A small self-supervised image encoder, trained from scratch.
Data: trained on simulated stained blood smears, 48750 training examples.
Rows from block 10 of a small self-supervised image encoder, named by matrix and row number. Rows with one number belong to one neuron. Each number is 128 + 32 x the weight over its row's rms, rounded and kept within 0 to 255. All counts start at 0.
After each neuron's rows are labels from the 100 images, of 14976, where the neuron reaches its highest value: "responds to" is what is common among them; "peak on" is the class under the peak. Only what is clearly more common there than usual is listed. The data: simulated stained blood smears.
# fc1: MLP up (model.blocks.10.mlp.fc1.weight, 1536x256), inputs 156-207
# fc2: MLP down (model.blocks.10.mlp.fc2.weight, 256x1536, transposed), outputs 156-207

fc1.289 [150  89  96 144 176 138  61 174 125 153 169 150 127 113  97 128  95 140 134  75 124 140 171 124  96 128 108 136 134 123 102 182 142 170 121 157  61 111 106 116 162 188 109 135  90 142  89  84 168 134 151 140]
fc2.289 [ 74 135 153 141 175 116 166 151 159 104 126 167 122 167 147 160 151 127 143 121 155 116  93 160 175 104 129 122 150  81  63 111 128  80 120 137 187 134  82 182 164 130  91 137 144 103 156 128 122 127 130  97]
responds to: band-shaped nucleus
peak on: large cell

fc1.592 [ 80  77  93  85  93  96  99 138 169 135 152 183 104  74  91 188 150 127 160 112 144 154 195  88 112  92 120  95 121 121 102 136 179 133 111 146 146 155 126 147 132 153 149 195 160 129  95 125 139 112  77 110]
fc2.592 [164 137 172 162 113 147 135  94 144  67  96 124 160 119 140 112 169 150 109  74 123 147 140 187 119 153 141 162 177 143 125 116 117  93  91 186 175 125 121 153 141 141 149 156 143 103 105 124 161 135 116 107]
responds to: spiky cells; crowded; band-shaped nucleus
peak on: large cell

fc1.162 [115 148  96  69 119  96 115  95 113 184 148 141 111 109 114  83 104  74 133  89 171 152 139 155 152 125 159 131  74 161 121 186 125  69 139 100 106 146 114 140 112 140  96 203 172  77 121 128  82  59 126  92]
fc2.162 [124 153  61 154 126  85 163 109 159 161  88 132 118 141 108 138 124  94 131 118 154 141 106 136 165 168 125 116 168  96 114  82 132 115 149 159 112  98 100 160 107 129  92 126 135 112 141 142 112  96 139 112]
responds to: small spheres; kidney-shaped nucleus
peak on: large cell

fc1.282 [ 81  67 170  62 150 144  99 175 156 127 184 118  86  82 171  91 137 130  75 173 134 121 182 125 136 112 101 117 124 101 124 131 186 146 113 125 125 113 155 135  81 149 125 147 126  79 112 108  84  67 170 138]
fc2.282 [129 141 137 150 100 161 115  92 126 168 125 146 178 128 124 128 154 165 102 139 150 146 139 120 114 100 111 123  64 135 118 127 188 108 132 122 174 113 120 174  87 156 172 119  88 155 117  92 155 181 140  72]
responds to: lobed nucleus; band-shaped nucleus; spiky cells
peak on: large cell

fc1.228 [110 107 130 109 166 148  72 161 114  98 135 101 116 131 108  88  62  85 180  66 129 137 210  72 124 143 165 143  94 148 114 206 183 144  89 141  77  90 152  88 103 118 117 168  92 134  74 156 154 130 108 165]
fc2.228 [101 111  55 117 128  67 118 108 164 189 162 154 153 139 147 110  84  72 163 169 153 129 176 103  84 120  96 107 105 135 128 118 195 190 167 163 109  75 142 100 138 164  58 119 135 124 103 149 142  97 146 119]
responds to: spiky cells; band-shaped nucleus; lobed nucleus
peak on: large cell

fc1.186 [158 112 139 104 103 138  86 129 156 129 155 116 156  86 111 100 112 114 181  91 110 168 146  52 100 143 144 126 135 133 165 141 174 152  87 133 141 134 174 106  65 154 156 150 105 185  84  76 155 155 107 134]
fc2.186 [130  84  63 123  82 165 104 123 132 182 149  77 113  98 124 116 116  93 109  87 115 137 159 141 111 130 103 156 157 130 167 111 118 185 113 146 169  71 113 142 122 131 106 144 162 143  79 120 159 132 173 137]
responds to: band-shaped nucleus
peak on: large cell

fc1.27 [ 95  51 157  98 176  89 130 114 157 159 150 148  70  83 107 120  78 170 140 104  84 110 174 115 171 189 137 154 106 130 123 138 118 154 110 156  70 179 170 136 129 132 138 130 119 101 179 156 108 106  71 180]
fc2.27 [116 158  65  90  88 172 154 123 145 142 153 150 102 112 153 122 111 114 140  94 120 147 151 107  77 151 106  43 117 143 109 153  58  72 141 174 147 137 167 139 120  74  76 157 156 156 115  87 176 102 164 131]
responds to: spiky cells; crowded; dark grains
peak on: small cell

fc1.728 [131  52 147 106 142 142 128 132 110 136 162  85 147 131 173 115 101 126  81 169 109 106 125  90  51 111 120 156 151 118 129 110 171 135 172 144  99 103 158 156  71 135 129 153  94  95 112 146  97 124 132 170]
fc2.728 [146  71 174 173 108 187  73  87 167 106 130 138 140 103 149 101 137 156 129 156 179 144 113 143  83 113 131 135 125 101 132  74 189 143 108 125 125  67 157 135 102 122 183 176 107 135  84 141 167 182 114 147]
responds to: lobed nucleus; crescents; band-shaped nucleus
peak on: large cell

fc1.652 [104  58 109  83 170 180 151 132 136  70 138  75 152  98 153  73 142 134  69 176 152 105 101 125  54 126 150 174 120  96  98  99 161 146 164 134 139 124 144 123  85 170 133 112 117  97 119 139 113 116 145 165]
fc2.652 [176 111 141 152 108 172  90 101 173 129 149 139 156 101 123  75 158 144 143 152 194 146 165 114  74 125 159 114 129 136 169  96 191 112 128 123  98  99 143 148  78 166 180 152  82 141  87  99 182 161 144 105]
responds to: lobed nucleus
peak on: large cell

fc1.560 [110 123 107  87 149 162 102 126 148 108 106 126 172 125 157 137 132 102  71 144 161 106 157 115  71 122  86 154 109 156  95 131 177 135 125 134 109 110 139 107  89 162 176 112 135  87  73 122  87  84 157 186]
fc2.560 [137  88 157 150  95 150 125  94 154  94 122 157 137 129 125  85 167 121 137 158 190 154 170 163  95 147 162 109  98 140 164 128 163  98 177 148 123  79 136 177 107 130 159 178  97 124 102  79 155 179 111 137]
responds to: lobed nucleus; band-shaped nucleus
peak on: large cell

fc1.3 [104 101 110  70 187 119  83 166 107 145 140 114  72 159 140 169 153  89 105 103 115 121 140 125 177 173 175 142 131 154 116 163 132  94 179 132  86 194 112 118 108 103 141 105 106 190 131 125 130 137 115 137]
fc2.3 [109 160 102 119 173 122 167 137 126 158 121 138 157 108  84 145 133 158 162 203 126  96  90 110 125 172  71 139 191 142  86  88 156 113 142 193 194 164  90 194 107 120  79 114 134 104 160 114 153 129 147  79]
responds to: small spheres; spiky cells
peak on: large cell

fc1.427 [119 126  72  56 170  80  92 164 116 131 102 159  63  74 153 182  79  84 134 138 130 119 127 108 128 151 128 162 148 133 124 141 143 142 137 162  97 127 144  79 115 108  97 183 135  89 114 145 155  76  95 177]
fc2.427 [133 179 116 129 106 183 168 125 163 104 123 112 100 172 159 158  66 178  96 181 133  98 117 183 187  99 121  92  60 153 131 134 110  96 120 136 136 146 140  67 152  76 107 122 120 117 185 139 120 123 154 120]
responds to: crescents; crowded; kidney-shaped nucleus; large cell: dark grains
peak on: large cell

fc1.267 [151  74  68  68 115 136  70 140 111 118 102  81  99 117 114 145 129  80 133 150 125 133 175 117 156 134 123 121 159 191 114 173 170 132 174  99  91 181 112 148  86 138  95 169 113  98  79 106 162  89 165 125]
fc2.267 [105 109 151 196 162 131 179 155 188 113 128 155 136 164 122  98 139 162 145 141  87  97  91 156 132  95 125 124 134 131 117  21 168 142 142 131 161 100 118 155 108  75  92  63 183 120 115 113 111 175  82 112]
responds to: small spheres; band-shaped nucleus; spiky cells
peak on: large cell

fc1.102 [133 123 105 140 105 156  65 132 158 113 117  78  90 162 126 114 118 161 101 147 104  76 178  88 124 136 201 130  83 126 155 137 165 140 126 165  64 124 185 103 146 147 165 187 116  93 111 158 139  86 159 140]
fc2.102 [128 168 123 204  94 112 186  80 118 137 115 128 158 104 109 185 158 109 123 128 118 157  65 112 132 101 123 157 114 119 138 104 119 171 132 139 165 131  80 199 143 100  86 116 149 175 164 121 176 196 109 121]
responds to: crescents; two lobes with orange grains; crowded
peak on: large cell

fc1.75 [113  84 143 107 171 129 134 100 165  93 187 121 153  95 125  92  69 130 156 100 175 165 107  73 157 114 147 126 101 114  81 131 171 171 150 144 167 179 170 149  95 105 151  95 153 104 174 176 120  93 160 164]
fc2.75 [122 174 124 143 131 106 116 139 187 135  72 134 137  98 104 127 183 149 121  89 134 160 117 104 115 153 175  96  93 142 197 126 151 117 124 191 127 111 184 113  98  93 127 132 143 174 167  86 148 126 157 160]
responds to: band-shaped nucleus
peak on: large cell

fc1.661 [168 105 114 104 215  64 155 166  83 122 151 113 133 124 117 132  85  73 154 132  26 112 130 103 154 140  90 128 172 123  90 102 118 157 135 109 172 101  98 121 161 128 103 132 144 143 170 144 149 121  98 112]
fc2.661 [122 182 153 173 141 154 211 148 137 115 111 122 134 121 144 150 174 177  87 141  59 127  95 170 144 123 119 141 139 135 113  82  90 118 129 169 122 158 122 139 174  71 100 160 186  97 159 105 100 138 118 128]
responds to: spiky cells; two lobes with orange grains; crowded
peak on: large cell

fc1.441 [ 69 112 104 107  75 121  86 133 179 140 142 168  85 144 100 180  82 123 143  78 157 101 200 121 107 107 137 169 124 191 148 146 131  75 158 143 115 178 176 148  88 164  99 116 162 158  85 153  93  74 161 171]
fc2.441 [101 154 125 159  91 100 139 140 103 134  53 146 159 151 135 124 173 178 116 155 147  98 125 145 134  72 165 136 140  99 156  92 192 172  77 148 174 121  94 167 103 144  76  76  96  98 155 168 133 220 136  95]
responds to: crescents; band-shaped nucleus; lobed nucleus
peak on: large cell

fc1.467 [ 74 133 110  42 164 107 136 118 154 167 166 137  86  77 108 180 122 146 124 129 102 179 163 117 151 139 100 125 153 124  75 141  91 130 124 147 166 174 140 142 165 105 115 147 109  98 132 136  77  68 131 129]
fc2.467 [ 82 166  89 107 155 118 158  98 146 135  87 131 164 132 125 164 131 134 113 124 138 134 121  94 131 133 111 144 114  79  84 151 106  76 159 162 159 142 116 159 149 140  59 121 145  97 159 124  86  77 137 123]
responds to: crescents; kidney-shaped nucleus; dark grains
peak on: nucleus; large cell

fc1.258 [152  86 126 142 187 144 141 175  85 163 196 175 148 145 115 176 141  81 140  81 108 101 165  96  99 133 109  83 125 172 121 173  94 120 184 107 170 129  79 118 123 143 136  86 132 168  86 128  76 102 101 139]
fc2.258 [107 162  95 190 160 123 208 131 141 136 116 146 184 132 159 108 131  66  71  97 100 102 100 126  75 155 136  86 109  91 103 126 136 198 108 144 165 169 123  93  97 145 129 118 148 165 132 162 130 155 134 115]
responds to: crescents; crowded; dark grains; large cell: kidney-shaped nucleus
peak on: large cell; nucleus

fc1.552 [142 131 112 118 121  98  94 130 115 173 114 124  93  99  54 170 113 153 177 143  48 168 144 166 176 140 104 105 174 151 119 158  82  84  57 133 167 116  87 116 127 148  88 112 194 115 163 142 125 133  83 101]
fc2.552 [154 134  68 124 111 144 120  53 166 140 110 190 112 132 140 115 159 120 147 138 169 178 155  86  67 145 116 111 164 109 161 129 132 110 144 109 149 118 143 200  90 119 120 108  94 161  98 147 186 153 103 106]
responds to: lobed nucleus; band-shaped nucleus; crescents
peak on: large cell

fc1.303 [131 100 162  72 117 127 107 181 135 118 126  92 171  87 125 134 133  84 106 160 123 115 154  91 118 109 145 124  98 174 123 112 119 139 141 116  90 106 108 146 123 133 163 158  79 108 107  94  91 111 150 129]
fc2.303 [139  78 136 149  78 147  96 105 142 110 155 115 126 119 134  88 166  91 175 154 148 123 141 105  78 162 139 113 114 152 165 126 185 138 156 103 143 105 167 127  88 149 175 115 107 128 111 123 171 180 104 130]
responds to: lobed nucleus; crescents
peak on: large cell

fc1.175 [122  66 157 119 154 142 143 102 150  84 164 115 115  96 171  99 163 132  61 151 117 124 112 106  75  95 112 192 147 144 142 103 197 176 124 162  93  82 123 156  95 160 129 136 121 133 100 105 106  94 142 183]
fc2.175 [145  60 159 158  73 186  89 106 136  92 138 144 128 132 120  95 153 136 130 129 192 128 144 103  83 114 161 130 124 111 165 130 161 138 106 133 136  89 149 165  83 124 186 167  85 131 104 136 153 176 138 141]
responds to: lobed nucleus; crescents; band-shaped nucleus
peak on: large cell